Rows from block 5 of a small CTC audio transcriber, named by matrix and row number. Rows with one number belong to one neuron. Each number is 500 + 25 x the weight over its row's rms, rounded and kept within 0 to 999. All counts start at 0. Numbers have three digits each.
Before each neuron's rows are labels from the 100 clips, of 14976, where the neuron reaches its largest size: "top examples" is what is common among them. Only what is clearly more common there than usual is listed. The data: short made-up English sentences, spoken by a formant synthesiser in many voices. In brackets: how many of the 100, against the usual share in percent.
# u: gMLP up (value half) (model.blocks.5.mixer.u.weight, 256x192), inputs 0-38
# v: gMLP up (gate half) (model.blocks.5.mixer.v.weight, 256x192), inputs 0-38
# out: gMLP down (model.blocks.5.mixer.out.weight, 192x256, transposed), outputs 0-38

top examples: /s/ (84 vs 51.7); /b/ (72 vs 40.1); /ɑ/ (59 vs 26.4); /oʊ/ (58 vs 28.2)
u.146:455492498537507483471512513529459524470480518527500442458469471510527509465507521497493501475492510498495459477505510
v.146:499533476495468535485483551524494512489524501488490500485520484519502506522504496513485520481511536488483494495510500
out.146:559497495492534503524554506480541471516524478486500495543540516493491534522480476491496553525523521497444521480524530

top examples: /w/ (98 vs 39.8); sentence kind: question (76 vs 25.1); "where" (58 vs 12.6); "wants" (40 vs 1.9)
u.152:471519536495477443547461494555530534521492455481492507488495480504511501486515496483491488525489477487494463524487496
v.152:516396472476463484508459519466514484508524481499490487483511502498523490445534478508502536515482513516502525526494490
out.152:501473487496488520441514504516495461467496482464505494511498500521484515492507479506498497516518514468509484512490520

top examples: "teacher" (100 vs 1.8); /tʃ/ (100 vs 14.5); /ɝ/ (100 vs 48.5); /i/ (100 vs 54.4)
u.112:519506497489476470525524513486511462523450512466528451533467489486522469476513480479458537507505509455467460519506495
v.112:496536508518510460482528476463510476531464501485505498507493448490520481464454500505511520490494486492490504490471501
out.112:476537464470506482537518529484527519526477491509545544520459525464518517508544485503501469465534492499518480557457505

top examples: /w/ (92 vs 39.8); "where" (91 vs 12.6); sentence kind: question (91 vs 25.1); "every" (61 vs 14.4)
u.37:506482490539535522492505479531460521566500490515511504497551478512477516472530492534530488470501523510513515480499515
v.37:528476459532472480500489465512506482512520441513508525499541471490478498457460534461522485472504575475528501539473492
out.37:479520496476473495496496553486472493486504522503530520514487479495492511498477515517511521525518525516492477495483553

top examples: /ɝ/ (76 vs 48.5); "her" (55 vs 13.9)
u.178:513472506479495547493511471490485533494526499508532538505514501526502463525493536499478484477472560499521488492517472
v.178:486454477538520506514499482521465484539519505471489482508458541504501517521500533518541506495449511488475496498520484
out.178:480494548520508445474505484503536484477442526514501504477497522491518512511488489516476490455477503524531515513502514

top examples: /s/ (93 vs 51.7); /oʊ/ (66 vs 28.2); "sailor" (40 vs 1.8); "stone" (31 vs 2)
u.226:497494529526532484471542463534514491484550470459497439512522494525499487453523516508493485509471509488484480501486495
v.226:496489478527520491517534503536538470494469454471512536499518494490512489514462485496491526514490483494464456477527458
out.226:497499472511479521571486499492547499536515515510495502476472497535517498543494508497509527561531513472547520480558461

top examples: /w/ (99 vs 39.8); number of words: 6 (55 vs 13.2); "works" (52 vs 3.3); "waits" (47 vs 3.1)
u.221:487460515492509479545467531495464505453495503484478505490477480504509492518485475443478487524500490489508501544510503
v.221:503505514553514472496511499514504488458535515475529475482469470510533534520491505485495504488495515502498525507495501
out.221:508472522508552472524505468497521511497460527507487499496485491430479524523518472496535515545513451485520499503514480

top examples: /s/ (98 vs 51.7); /ə/ (98 vs 53.1); /ɔ/ (91 vs 21.4); /f/ (91 vs 22.6)
u.203:478476494527534489498505526508474500537513501478518507546492490462448404476481470503485492518494530464536466520446511
v.203:499495492561450466546494512462481502493479491496548479492486474480466504468473495470454513544500503472486453494477506
out.203:500525526499481539487512497493487576492492487526507440467507518491481481529513525496507506529479520501546486479468535

top examples: /ɝ/ (74 vs 48.5); /b/ (66 vs 40.1); number of words: 7 (30 vs 7.5); /j/ (25 vs 8.5)
u.164:456516453491531532484529522511507443507559496491469467479478486488508507496526516501533500474490509474492477540514475
v.164:502518486555507469494481493502541459498496457476523489538544459451493491456493521490461527490514489488504490559495501
out.164:541513527515489455477508488501484526476450488492492506503502536515489466547496486507476507501461509524491521441493512

top examples: /w/ (67 vs 39.8); number of words: 3 (46 vs 5.3); "he" (33 vs 7.7); "she" (28 vs 7.7)
u.126:481477495503479509519491471512475510481495507478549505530477467465509440505510495517525488512474498476538516517500517
v.126:474461477515476538513480488483488513489493521529505502468487536478514512483466498496470475552520532493489500476552533
out.126:561506562485517492494479498468512552487512518519475544440506581514506497487525486558501477520482491462513526448532543

top examples: /s/ (91 vs 51.7); /ɔ/ (55 vs 21.4); "who" (42 vs 12.5); "saw" (38 vs 1.8)
u.210:493452482524523507475463457483509537506484482478533531502479498466528460509537497505479494483451485542499496483533537
v.210:508495541493452509506538508478529525512448526502510493482543483511497514464541470509507531523484535484501499483466506
out.210:474481485487485486449464516506508528506540479501485521506503470491514494522496520528451524473481547528480545520507499

top examples: /s/ (99 vs 51.7); /ɔ/ (74 vs 21.4); "horse" (64 vs 1.9); "mouse" (29 vs 1.9)
u.156:526468504529501500497477515518483472508445476491508480493516506451471504531519490466483514458475498527435478460500519
v.156:509468529509520530556477526508481492474517489498520538510533468478492480493461458459510534482472484471470496503466470
out.156:520553503479472518484484491518507523482510538494530469502468503516538487468474498508456499521525517515537509530534464

top examples: /s/ (99 vs 51.7); /eɪ/ (95 vs 28.4); "station" (93 vs 1.8); /ʃ/ (93 vs 21.3)
u.1:515565487476510510540513496489525473508451520500499471495461491498530465491501497464489522515533454437506515446499517
v.1:455481479500548481498491512451459500530479515505512508497519473514438469510476484486499556480501498500516472503460428
out.1:535503494458452528491487490501477548498500471523495468486544502545486482505519508474541490484498533541465510444544492

top examples: /s/ (79 vs 51.7); /aɪ/ (69 vs 35.2); /dʒ/ (43 vs 12.8); "twice" (27 vs 3)
u.53:521533513507486480543488522504505459506468474467479497512520499510499526504460532492519492528489506489460457497457516
v.53:502511479473549514460522504474472528536511524481548502519505534500477527532468493474484498494503495456523495499457493
out.53:501536513468487506497496524496481521479495517540492480464518483490525499533512495484455482499496460489515506494486478

top examples: /ɝ/ (100 vs 48.5); /eɪ/ (74 vs 28.4); "later" (68 vs 2.7); "letter" (32 vs 2.2)
u.255:472508508525506493496472519456499509507480453506501489435485470512506494474485497491472500474482469515491504477456521
v.255:509457511519538463497480545490487486498524491490473490497513473479478504517486472450473528497466496492503438516492499
out.255:506495481508552513486530468532499451446535551462508521532523524514489501482505526519469504498473523486485492526516529

top examples: /ɝ/ (100 vs 48.5); /ʌ/ (99 vs 14.2); /d/ (99 vs 52.2); "under" (96 vs 3.1)
u.107:471518435494471511534506481525505500456481522497517467487470441489491484461512545514453499503510533491523498543506536
v.107:484460485516463480501471537487498507476507490501506473512499524459494490456465547476484494502449455482516463473462510
out.107:490488525524527507511495472469485450518515503509537498496516518482518488549467470516509545535467482537520514471491501

top examples: /ɝ/ (100 vs 48.5); /aʊ/ (98 vs 22); "our" (96 vs 14); "behind" (27 vs 2.8)
u.133:503485479472467514501479513477531496506490483484507510507525464484445485504477456477462498506525518485517484515461494
v.133:521490507499508491520518510487458475439481494512545493498460545474483506465503476510454523468507533508444454511470543
out.133:486513496464487485494509516497481516489496502525489481497521465481477496433562515546469491478504530493496494550501508